A small segmentation model, trained from scratch.
Model: 2.06M parameters, 48-pixel images, activation gelu, widths [64, 128, 128].
Training: adamw at rate 0.0015, 14900 steps, batches of 512, held-out accuracy 98%.
Rows from block 9 of a small segmentation model, named by matrix and row number. Each number is 500 + 50 x the weight over its row's rms, rounded and kept within 0 to 999. All counts start at 0. Numbers have three digits each.
After each channel's rows are labels from the 100 images, of 14848, where the channel reaches its highest value: "strongest on" is what is common among them. Only what is clearly more common there than usual is listed. The data: single toy objects rendered from many sides on busy backdrops.
# conv: 3x3 conv (model.decb.0.1.conv.weight, 128x128x3x3, each kernel summed), inputs 0-127

conv.10:519463438500400521517618534478578506504493499488522514529506468417494431523502444475439402450471474504484378501466419501494484514459514487517426444529467505459466522530519440482501381500533443519489573352465553523506434520431524367513488520443449507448471507365507423479563504426471537508482456463425441408503481541414535500467453541554448521436479551469552504512442471500461390488438
strongest on: truck; car

conv.52:446420448553549379510465419519625493432529474467563475461467494608538492526480429488495470516455421575480474493475465476560493546486457468537480549568521492539508411418539513555449555559493482499519470433419393450428412417480504576466475524476486493506511451487420520559465491596447462487494382545517530477572522545399461484480465482557452505497528489428457450474416502417408469520524
strongest on: ladder; dog

conv.79:465532445556597571517458592492468543528452472501428384455441501562498543436458517433550486454484447358469480481515472492449407448446517424493551519420472542539463402498465549488459449500500486511506399422477424508525502516514479450507509583539438500517522510427518413508476552489509486420555462515435546532512540487522494500456535393468438433480434538566531413491516385369491534502493
strongest on: rocket; bottle; barrel

conv.64:583434483511384558569590540441454530444534483443530558489476486484440430515465457524533518511520472585529417425459500502529567536541473519494476401475542526510462495482480501325493579474555447412421546496486501534468511590441545458487480484518464531432434458564427563479488492554475460425487509482491484552393453431571482561452532523543497442512504473467505439471385454508521589415479
strongest on: mushroom

conv.66:468513490482504405386527545489569413499461554446476465544424445525419476556453451451547569505507449536458512533484442427430540457494496419433513453516501457529557562357458498516493494534537574478550541500504477482482538439389534491442509565458493484445435514452398370484392526475484439458567497556446500544567435508544516477600508553541518501475446430488565508544486502552454458531580
strongest on: ladder

conv.30:518469484527479525564457452506431539466502552491473497459447486587521539492498456476500483491493468448564565442471494457483495480469450449551550494454518417485529494424514586442523462507552426531432518505529560451454504462394458443518512493448508487440525517436466458469374454535503549464513433543438455483517460516433458495431273522422430488536513531473541333462502459580525475590533
strongest on: from above; bottle; flower

conv.96:446547556435528361455504428546527502481489466582415485498470437461520529414474486471495523403563420439491452439541399528470445459474431471542483484620466404459544519437472531445504443496493485498513497525451425583527538468531453529447476468515427443429494482539407504518450435536484448506533465390446477417453605515505549582547531545480519501517493531430517436403463570503532523453505
strongest on: trophy

conv.34:468479514423467496532511461554481418522495535376373572465494465471542319468556435575471478516513357538469448521483470483535500488468537445473529461503537519451469441605562398485545412468468515437568521409563548490587505533465503465558488530555433403539451478482475534517493501472524544490461494475519548457543549533537590437428423535500449596465511476516518490506444516479507523511504
strongest on: pine; level

conv.126:570540447507449539538368473372477523463477500467474517520461501488447486426529512530466540481459508484422457631461535444536491450505444505501523422501518550465446424486474503461507513464437429475492511513436488443547543484507574469437519499418550465445457540560531558452518569489485612440453532469482553436486464526494524530335532494439530457487493410556509355510474458468470379442514
strongest on: from above; bottle; mushroom

conv.67:552492549514448473566394449521498517498501501484526531515531519455480526361433504514513517471469475318557514364427560518485461494522485453622557456468501520473527418467497479452495541460476458459477520446505428505515458442489497494453518517428468488472519564549493471460499538516463490475583510594376481490401494482463498505405508532520450527368373496454448504509465481481475579502416
strongest on: flower; ice cream

conv.25:494506427433470556464501546592468502452489641481578494505451526390448347541483500552535403472530460464496491467518482482567528513517600474592462477533416495478529460474539547476468509458511496497545422370495491500466508487549432455483462488499497486416574399552518522477456456398532561480536480468554562543459491354444546534497438526490504520538387500456496454507444481548522483474504
strongest on: pine; level

conv.121:492464462497536468514483509544472505502493405568453518529436454527432484403318486515465548482520546484467484482353553473531429455539457456570576421485489518491509500535463480478529570521529543541508429535524543468441526528553503484533463480511468548448485508518575546509575478541469436440537417484453492560389501593444418465375557504496444607503474505536388478490549522436488506412499
strongest on: candle

conv.111:522547389464534513454515465499537449540543494516447436520549393517511522546438473460510530494639476537471504462322538524499434402474551449498511602424498497403515477514475571393529458558468514539464517547504500518430563532472539465501519451434515440528469562432519517529469424487440504522533439473387533469550566531538460368536621517518448477513530535502459473467510501458526490541485
strongest on: candle; from below

conv.81:554507553544495490497489445493524478534433491475530592502443501478436367461420451449498418571538536464512533437536539556560457537471548493386408424527455452489470606478483520464481454449529450486516464535408433420480506487538542571431527517578499526511552440530499543442431540534554481512515573473423534540376426499501578414517498454450554470532573454545482402471506432501447568541536
strongest on: flower; level

conv.122:477477445531589507531546418489412466536457484480510549472475606508514533564522518357487478473490520418437590489513533483488489474522523476430428407476406434471469364482546470457554445380536496469518493462452514506447608509393536497513454533530469358425495488548523578555531504449469534483508482497487451583469442485533467407472515519547506454467480446451531427540464465506485557544448
strongest on: rocket; candle

conv.93:570382457555523555422491516493542448440466507491496439502479561488493418488480466494554476514488512391473492539515560549526462557420521492595481521468577482566497548559431497498519397399497418561500497594538485482527461558457547429447604416544470489374576513475390554467488566479547487527535517520518452470454464382444474468464455540486481518445412586511529508520423500544460489518537
strongest on: mushroom

conv.125:584449458507518560508500570501520564492497546505537525440407547458419543418376485568482498479529465542470446542415498448492490552394499440439533506494439425476485433461429517446495578470579505356460514544461480534494523586519400515389523465448483443509484462552462542485469450496481474537484512534475499461533525545569564493563538509481554472502500435569468497473460428370412436520422
strongest on: mushroom; level

conv.85:616430501435475542476378466487485442384455483472484523473521566514580517540408541522510436485470515481555424505526510446472398465450488584384568470510500453469420543423527366385443409538513456411475517484525492482480439458488416435511558531486484496416536467498508501563506519430536477485525568560486439511515489537482444524478539503493528477537563503571472423447509491409480549501446
strongest on: mushroom; barrel

conv.42:532493467502409479543539555434477496485464507598502530469442470515514572438412465435464440524542462489475491508480508362488530399439481504503539494431454570514494465501492557481537486418484414544429550492390506517493540567440344461499488446520526453456557553476485450481408495550471548534516494513448563470532548585494504455528473526475453514515524450607529571507534545363476455426391
strongest on: trophy

conv.75:475529545437486421484520517508565465461538484555458505515508472551508527499311419478477542387439440496416482432440431530377446467487446497480537424496483514501555504475434516429452497441446507466448467485444485548491461474393488494552495541430486502456507506379465478556460454440405570516572568509418522485487473390597461490485449458552543541471527475440544435480474441476477509505467
strongest on: trophy; mug

conv.68:410477383444439442409478517496428403530458561472445490460534466570527489490563546468584528562429496470510496483514509532572485405524529463462451446508571583457475391485499508431434484507486442530489568540507433546489404517421504495488499447536488483504522560364451457480425486428487472471539568441474480467517522498500482551525511471525451559392560450473487459490372465546424553452433
strongest on: candle; from above

conv.87:463448402535503473430476415508401488513489499448480404441588499558481544597512461526509503533489490402495518465531416518441459523477553501487440523548501453453529528499490431421545552522406562585569473596504552430419495517413520447506518507520492465503486478478529508568492496495487556468520574507405511513471402405528513565531616463526480543405435445493468389602466556510516544544465
strongest on: from below; candle

conv.5:529530503468552504467459432522409500454472557393550535498450516496471426459517520480397513541528449426364516558458486435437509488497583471499539477525521413507475429473465497553432390513479451471546513494479518418425593527475559467542508520403490485463438468463502472432380482511504548531575476476496501407516535491448449568483378515498474423458527509501515478510378416435504414537527
strongest on: bottle

conv.78:475439477475523516420475515539452499420403478547494583512509481492553516537568428508409475474429540503467556483511507440478532563465504495437447502528445559491557444469518522500479571423428498488378404524512511498480392540432510469380443544591521437493427427512428429484565481446487477487447563536474482586447479479464537388517488497556419473499519524464500396515525448471527386411508
strongest on: airplane

conv.86:486549447514492415528537490467450488373427509442488546429434430464503510541569517510516515514504571495528525406511395424524460456560338477509433516453472520493431522510560485526400351405532566488529463447484457432471440480507527508432513440556552575472463531521483494387514498375486501485454525486424513527466468539529506530395561502514495462491446519476470466457487551546540491445487
strongest on: truck

conv.59:572535513505479512421479435469399455452422518538437447445547529481524594477467476433471542515481511503555501532428552551422477504461539437440456492521515391502513553568523500490471481513448418493449493544484523571551461515511556515561531405467527515543546441412400439583502475405498474513529518574442531518352529466430464471561500488526538483474518502529538513614389480413407434454498
strongest on: flower

conv.118:591509523457528514531415506474515487484441538412560580490461507447498506452474539466456476527478478520514517546513431566505479491397455502419450343518468521497518488530447523574466559446493532421483542408495409461551491484490479423443525464559493552468504419454466504587549455478539558495525508440489419470535622569471461429405456583475541464529496500483490470558402440380438488509415
strongest on: mushroom

conv.71:470489443504488496494471574511552512436426519507499465443429534428478498586521484489456449490535575497466462510558550527511493545518458520480499546524481391428436488435448461542383487603458488432545501430505531566414542496431424491489426505490515415425475531477437524437495369377376506430541525509495416517478441513580488459414504484419517505437507523524426533463500479507526398429485
strongest on: level; rocket; snowman

conv.7:518497446375511471515555514494474585466468584456470543470398458473491472517491531556528517355496602537465474538537455496528491459536555502483509377523342469455455488557500548424519485438456496494397550456479465441510463437463521530466487502509528493438461488497430446532400469450457537482447514605606440500505448508518528413599492507428464554480523479481563497544517504467553516396490
strongest on: from above; airplane

conv.43:447490498495504496491492506389441464522412439411566471510409515549462422470416509512385517512466445496493470451518510497421552479470485476509421401427500529389524505508440420542529503423392434573451448487472534439470479598459584453485477534512408504428450469487517515450460593576461512465582458459501528488539517541507532612448473425491558489479452485579429435473523512552538483523516
strongest on: barrel; from above

conv.56:491393466435608492389507489406482478466505445504511535545534462587507493456542531472525464490391447482495481523567489464416520443450568522492486465585497514415521504569582416465567407557556430391507549496468470506473468369473515495514402477441485529462482487502491485472484459479319415401469524509517553480441521537492520480548486534458443510490483524580518457487532503485443498532461
strongest on: robot

conv.38:467543454496447461442470487434400492486352422552519561513515456393493476497481366544422446452514509411476509527517565492565497454464433586378611494445551486484547454561447510480479503496551544458564485491525476505481459560453445498419549544452497420500469448497453564465500519492516606466487468471527459502500462557458502480428424488529548480511546413416482421448528445551453446474465
strongest on: umbrella; car

conv.22:503435503500498511470482481452590525447497412519469488517459474489494479539399535597546437512385558392459586570487498525493471502393538542543473465442337479503449566553433487503434532432524430488471534572540480473491479523523499388505457426458493505497508494530501494559568535450381453450575488538568481529491414490542505555465520493510491437481421460510466525433507546466362482493446
strongest on: metallic; ice cream

conv.35:468497467520493509526424398484563486469582372522564488509409459416479478412494519435590545490490463487478485511538449413585530490442532524389536454480497488493457395487542544475469459521496527510488474504448517496497459436438486430345474543494477427498482499511528473498472557496463388471470528431515407529442448496434362509400525443418460521548457455506463494517471463458557446553486
strongest on: rocket

conv.1:373501568437515484584552540486510522451465527429402455484510499549488366519479509500383527512491474546539603442503489488529565516479377528439466504517481555496560522477404475368490508520533526473488501545494512438494490484552561510582419395506490572495490470511500521424436508551525504454428526439482441517492537480498472415559524438398460467474484556504389477464528506552548448409459
strongest on: robot

conv.92:471486498478491522462489605482439447513414456404367370479574479575482498484516475476493456509446591591456496449380486486454527491462474529493522426448467482515629507478439543487442488443445507487515544543480486502475546484463498501447480501514498503533524463505501526477520557463511426482434477525409511526486519556523467313518511405479483509539421497515474494577415403557408454454463
strongest on: bottle; from below

conv.58:522532475476491433485564469552477548483481543479528489517382476491481417538389521441484515491535549490539441552537548561512434552528561515506532412401520562460511504404466535523447496476468517497441506452527524455544532560498569490433427461493521478507491573401461539497430432405533459414543478585542506526487439357471366563536352504493439515504421521554487471534517498557488468464542
strongest on: bottle; from below

conv.100:502527358545508546412561514501374441409554470494447540501466421469520519447494497482519531540413581549516518521536487481534517432485516474389566514475503450463492542554473512562467504495478526513473470510546515512454451470447508479560496392618470472491497548422506535487498588505539488437515535530526524512428511493486478457490568512546503484434510523590331433591415433517507497454632
strongest on: bottle

conv.21:502454556500472554496497465490461499487522483444509445479584457453538515476465519623474446552418510532523450471433395421507534489497455406516522485539461544513499521423504512462513412451466505499508440507400548521514507529426514433537492510499507597452495549412368553591469474506490433495428477501542498499517500598495477523434469521500383377443494458566478431552497425490503329493538
strongest on: bottle

conv.105:425489420524501521513408377532463526491578514549494388529485556583514598501511515488464477496486582525566499485519463520466424560386486495584534496490494533414503467481510491428487477401496433466417524438432485508505416520512468489566440577567530476493526560376430456524534454432461481526497482424570498549527437538502461500456485368480478503525540545580447437551444565487546491439495
strongest on: tree; level; snowman

conv.80:465482563530371488533360472515433522418507552496534508435442474492470573423391484455542536460506455479504466599561435413501539421515456538478338500484467511563581511496481542517466481519475475523453475428489534413526547505487490553453516508473541515565466539566491512498484480541549395512480436489461434474334546505478473446487521471545431479458450543489495528493442514454421532445547
strongest on: flower

conv.53:450466459503424412524486505462464466516456409498515462442518433528587486538467438492535494450495472519435532496591479433458503511523513489331569528543526524500556438544487448464454517372533473433377433529397459483417465506491577433485436520501411544466497440447489482554507443405466493518543438600534505528494501468549489518500502431481499546472449460474450463536392438564458558559475
strongest on: robot

conv.24:489439442496460555491410558569481507492492465414509562535516466501474502539516503545542477500475511518570488581525509495441508485505456481564511541457452474494529482571568570498555476571494424481496495438417489495512427503558474522400469449509523497480489512525504615511469420421513492536345532480486562546380515482538463363358474537489447506483405458472554436441483480382506473527392
strongest on: umbrella

conv.89:465502531459471509443573479522383576424410491512480526472435483442438528521436499474542493421429487613447451443442428452488499522501460506452431477521518461532481446483546506561409559508515547482420515513478426437470525503445389425501448529473497481393500501496543466465500474544509530479456451589546466491523469396495420441534458555493457506447595534508452483467454449542468322465440
strongest on: dumbbell; dog

conv.6:379476522429585484563488527558507566507521501440446523444498474519521494488407389517390498554479598460490492500446424537486500552512532528481449507535407437435507440532407476531480431499486500557465500512451328533467470505407510503571446473502439439461493493437456497482472431391500476533521437529491476489466555420478527471528511367410412473522557471495528543473483520509462569531539
strongest on: umbrella; from below

conv.47:440419469533548435498432399542569459526476492434422473499584483438525406504534564586392453470520497470414483470381542485482467373507501477505563484494547514473440516506502508539547500520511508489364517542602534424520527500486507525437459472495501432552444510429371482442415538534530558548487539434495543468515545570509456486456405513486520453445494512456525504436468572484547427501554
strongest on: from below; tree; lamp

conv.124:502489498518479496404416535520503533540504511451401606521457510566368487473460535555544455442500453533527460481520539547549534492478500498411439465557488431572479552465447504478464400540449495454517526557380449498495474516449407460500459515533512331453415480498475296563520479502480543508475526413587529532442554498482549429502487517500479515454531531512490485490503521472435475509522
strongest on: dumbbell; rocket

conv.32:477475521500503479500487497421462476461489476569497558434482492541489359412489463510467452515459578518524479416571524479520500484486461491388424468492410404471514466517510495376460468508563471507420445542477415497504480458510467538501450542455378605481483377459514473437471419541422402494488530415434495492444530427440515491500438470339493492547464518470442489474530497538488514497531
strongest on: chair; table

conv.23:461458486516429497542523503490531371557545442503497576566486487434465450498508545459408539445530510454525546541469500597484505531452537310439554511470586491488400523442556485583435561465457544483513505526403521437581468505434497454563550494543506598524485422407441556491478515508500495513526462460571508494409510508550444457541387524493514490534517488437478506559395533456462476511502
strongest on: umbrella

conv.99:475552393491459516452583399520434493515472421533428460569450471454560544539548498504419520549580527522527546471434419513459522482547488531467577480377561543467413492573446409512430508493488508452538546520515511575412536474515527423483503492456445483515478495550495558432547419368516524518426513532580433554539496533481548534474526510506452465492530536325500482534495498555528559536503
strongest on: candle; umbrella

conv.3:476448458484488495394489561390548470464560598557529501562447367569535470481534495481454557550514497540487464464506480459524487465397529530559478485530544470458520505371489450582525520561465446414493488555421503503376576534508538484546505483461496469468514496474495455403496452546322543508516520431461462494510577464513476458483419537563493527453500386497504522577466459531454516503450
strongest on: from above; bottle; car

conv.49:546561467548528531412469523466503522451522452542483384509346496443552499434536464468496504492479392528414479505552497465508438442513542433540550531486468471476497492510537470448525502567479492396493470571414587401501511465510425466468457559406562459433418463476519448518546494491440491433474490495496431538486483442495513570399548472468416583495387509502408490527482493415547423544533
strongest on: rocket

conv.90:512520424523485508438480530491562416488480456455535452509460443498479410509446488464515570571338483575464478382513526474523581559541454579457482482575463517491525496436525507426452524384528517557493549535462479462467551498507374502483456466479492416476474417519482527434514478504465474435543444513419483561478448536518495509515537474468400485463494555501390455543452526537598364543458
strongest on: airplane

conv.104:487476442514471469543488460438575451399551432399466498459534483563457585470507455457532491400553454554462441515479480497515426573526521468432430515517481477496470573436535472488431368507528478395485559439451495489502493442501479491465472460506505438415445449456512447511596525573462450527532465543422448554517442443457463506495595405393486513484561541526483339493484478472499508515446
strongest on: rocket; arch

conv.31:583495510499546558539504481513473505528563584503497446450472494529415609474452492488463478420545469551527446594487463490446499523441491453555429559390557480546371544536419531464421597465445477502511500423488435553449488515481530516474487523466408489442498351580491524531481464438458533450454551399450528472513576429551449563482457524531524445537419492556540479468527462517478493493397
strongest on: from above; ice cream; snowman

conv.72:557506493482501499438410502385444516454466476477510505442525526468480499421531477508476485438542491520501476467539477442447525480506503555402474391531400403544454577457528587468517544475404385480530404475380511441487479494495575589521519512384415480455588556393533510464533449502529517432482503536485437432455489500407526560511532455479493453561480486503438482515411518476444531489569
strongest on: from below; bottle; hammer

conv.74:427443525504547488506482409538457539562516420375436561443554514485557528433476464530423442438505522446472505491484484483537487553527452488392482472588458380483596436516543506503520471470423439566415379507501551496445469479523556508497470479518452454536423525484561505484438433504444492500397458522519395504396471525498470434522520471468407464493368511449524548508488465570494544527498
strongest on: airplane

conv.55:488485455448460457490608482498432522507433500606506481414512481470500426471547446566426518511461524344483448489493531465452528521434547469500600476573475470522493405484500437384453557425520510449498483549493505542528453404451469431511452456439512469512536476519493574550550461480529413507554482436492382463433515555503515423481502555553517516458479509457509386516473427483439621552520
strongest on: mushroom; truck

conv.4:515589545478501477499599408513473524540575479544471468451497479378458451492370431468474419479495504470453426562481557436512470476506527449476487495534474467478521603467393499450460435500491422447564547487478567523469441498493522480574494507506549409594505539491525573510530587487484456484487497463491498429320479502428588502491490471456440460416526551465440422508502433519487428467472
strongest on: house; mushroom

conv.16:421439405484536479444484377508443513533499436507548551479495433416473481464457594497530475514568400534479536420541530531530478451487477533517509484445441503401461567478515435567509518522497561524457476503446433443558471392473540432469514424508496553461505487489420458494451555576479538398458515558461501413524429530474463488570539539518479483487610422362548484501423528424507498560458
strongest on: dog

conv.91:527510425497456584516526486516477453479554482578418488449605501492446488438503509531508478487473485533489491556492432550542477413555499477427592498453506566507491546411552576462518522430473433607531525525569431459476501371522442570550500412435442471451440418412584538481443475501478416514403497384465557513418528497481434425580504518445500544488541455483465474494487511509445516420513
strongest on: house; from above

conv.41:481488594475473487541437501425455396466512555461486465511500431457467577456421483412465524550503388567431533461441438528545519491518417441533482530509500462463573476607449509429546445489466521589427490515462495541455490457535472514476425494507484574526389525476462483474457501526518569434417494533398481460513492532531556531521532395480536493492544402466440473361435509503480433418435
strongest on: flower; hammer

conv.51:467511545476492459473496525519541523530520384514420483553455426536430387527504355539537489468461518467532516463595527535477512523517510467492460520513536481534509530472453550566399515456459379507535506494366490428444487476528595475393473348520452578421400541451416522458538561480521485436537527540462499442503551512544412492490502502495471470372490539495524544509484497462513516481474
strongest on: from below; ice cream

conv.106:556374523510532454511520502519500478433468467500432554465547475511558539366465451440497552549429504430509550487611492477492441594519499395490421530449568486543600531447470541523379441434506512462518454498587496478500541498534401506497533504435497456510450480495489398464523469578434515493461472494522444460512443532483517526522539455457551546490479501466360509449357554474497519457439
strongest on: dumbbell; arch

conv.119:440388399496429571519452509392397506569450513489476528502528498449509537474553470460430431461425449530499458515472440474457522476524452440491492525509423516444500572548557495560378494572521456464487546491408514566537540576537440441489533512454510528462524501439451570519537504368495529483583447471477524447522483495359493529547349457489484485405527481518521498455475481510453495559509
strongest on: arch

conv.18:483432530461511469508574530497468454506445501550482490471534448397488510540550502583512540529455545498458511472531537440416561439528491507497432487465438374495516388539483532441476536422481497399361443515438486447466505517517482513539479493539488487472442485509450474553487476384523272525505567540469478510414469441504468469503455517533521516511485502451464434540541401478455548502397
strongest on: truck; from below

conv.33:415510457542435453483571528417496458465456547495499536512470565455402547591501547485551501561436501449479530472520553565440531594362475483536382472493547517476425431443573544540493428456412534484486534482417447435453508441534470532495502436495504419420527499538506459502446469511456539513565590477480504576580423463516434595520489524529509443505489523540492438525519511350485543528498
strongest on: from above; snowman

conv.98:446488475534541481480516553586450532497459488385514462432433452498446500487561500448534443539550432338491466537513474481467510538394563484481399440515469407453477461438494518466377422399442516482529500529519548379466482511385470589517522500459444493425526494490497516532514495414501542542472541521431508516437410465477487481570508481479479448513494477504521421451383461450496514547444
strongest on: from below; mushroom; pine

conv.108:519494481547489449572555406410518388447474525521485453485505446542537470427549547423501514516491493537454504587482419492547521440449494443452352537474479504534447476531471446434459504488456537584456572606522536396523434543487449523539456530505472460475547471455442445543466452455506486467496502499480521518419404439474530435427507456428452528482430468379482491442466540603452564565441
strongest on: mushroom; from below

conv.36:573522560517500551541521452419509528493510456450460433543459549449513494558558500506434439412497503429490455590426550444508499526467515362560546462495514554463485500424435450553464418403429478534510518380488473424485522500491462433450452457435527583506542476483438416510567505526484453486493503500397585464555451537521539445335508555476500473524479515431500407458481561495483492508443
strongest on: house; mushroom

conv.97:536465405404497435474522507455542434557468529519460575480518379548476539443555564508418498477415499499475395432461579457499538549411535466545456472554449523496481584477517489470505448446501531535534438442456471517451519412492516477424494558446448450527593550477419391457485515491563551530499426572429467531545491576551544524390512484550519508520503474585496487509396492461472398536492
strongest on: snowman; ladder

conv.103:506489448459478491524523381433473412484517476524518437476463388576509448503501570398404566446488566524518517498474435488504458495459430511469546571409433455520490559517464440370440407493432427566537511448542564539501517392536478574518492478444455466469492427474492438493554552490475580505419501470496491441432432468436558464455490497482445538509511518405444443469497474533491390474479
strongest on: from above; house; snowman

conv.9:500530549506483518462614554506490513349591560502536489465513479518568518551568568460543537421491415412498512517530522542455469471417420437498468513576433492473492456595418507574439431502518447440442488525493398452441454453494429458485457493511496450501514458459477493348519459513413539471518489484479526416464467435508497497528457450476436475528439579456457522525448512439529574451405
strongest on: barrel

conv.60:467503422493456550489422404559466514570450502507469523452493524459526559486529411518544551458456435459529437511493502495569467504502571494465527513559480553491545546530428494414409492537490534510414536457515469538533366464397482486421535492421489506447519499428290447507490489379495477473541536459520520520520461448433509505532478460444518518462505485512499464495396575493601446593515
strongest on: level; pine; arch

conv.50:372542453449560507471510519473401516453426421566536446530513526486464472544489511531434470517413478564516493577494562445540507451530540612544591556493439531488544518531508491482485531449540412466426513579402503474478512487542397355509505472459438530492501527525505489472556459472511482483507475405533550426493377547535539488477497518584508415400442528463453497414504517426506433521440
strongest on: house; boat

conv.94:447479528570493459525552463438364491544504508382544413498396546489495606507551420507435505455448517486468520463453482473480568474456356543522456466503558465508583408482539403413482540455403511486569582450439531453428524487484450504503452480426478568491518472503494564513412496475504497510561437591516564497479454426499470517508552502465525473431556505531451472485564510509426443480437
strongest on: snowman

conv.88:433460444466510489468581542508492451465390516539452419480477576518554463501470518515443450509530522495488510537442480394530476520476528435548504485514458484490417523418403479505459497547514505532520501418486449469470527399460463421510478493477491365456535540425457452434443442521485447454615485546432557500442411497368551501473452389471453433571372428508522463528473475496501528450468
strongest on: dumbbell

conv.70:545490471521416500460479424642527498509503549469534541577421587507556446415523551438476511471501493448609527509517514427539549460471511483475466453489452511500443568503500606517375481418507498491488489491463529486537497571471555390532521450425463575491550442420416456447392495502490518514535498495442431455454457520462502422450474455478396496483472546521415469474412399490524461493430
strongest on: level; pine; house

conv.107:499448544419478492474456503553404550491486475468531504552500554518409558525578515546496533505466462383458516448492513476586462408477519514386526537485464525506461553507477567554422455543485503444463487565455529469381392460517602558486484416381491533566574571503423473491500430615456518505529494478494419397483537534478529508509601518448481461483484490486494423468481467587447530456469
strongest on: candle

conv.15:471534563535502430504545478570523539494434533521481499492421456517453575441424425494476535408506543482517468456527462515437495515512386552457457448480461449500481431445533481478540420493495543505374485462494555357521504571513364539431536497453535519490508522552425458459440497529506511529387480461449516556543614469567580426510435560448583462480517468542502513518464459547386452516531
strongest on: flower

conv.46:460507501496582546430470536497474464569551459509526466542530451453477473329562513574492456478469540452485461516539531464469575513457390466464535468544447518500482496537448451524456568426550431555503502491564550454488479454461489456521519467481473493407437503461509372430452419427517431519454515450503462361422522512560488562448467463558551476467448485549419394476445485497446429486413
strongest on: truck; house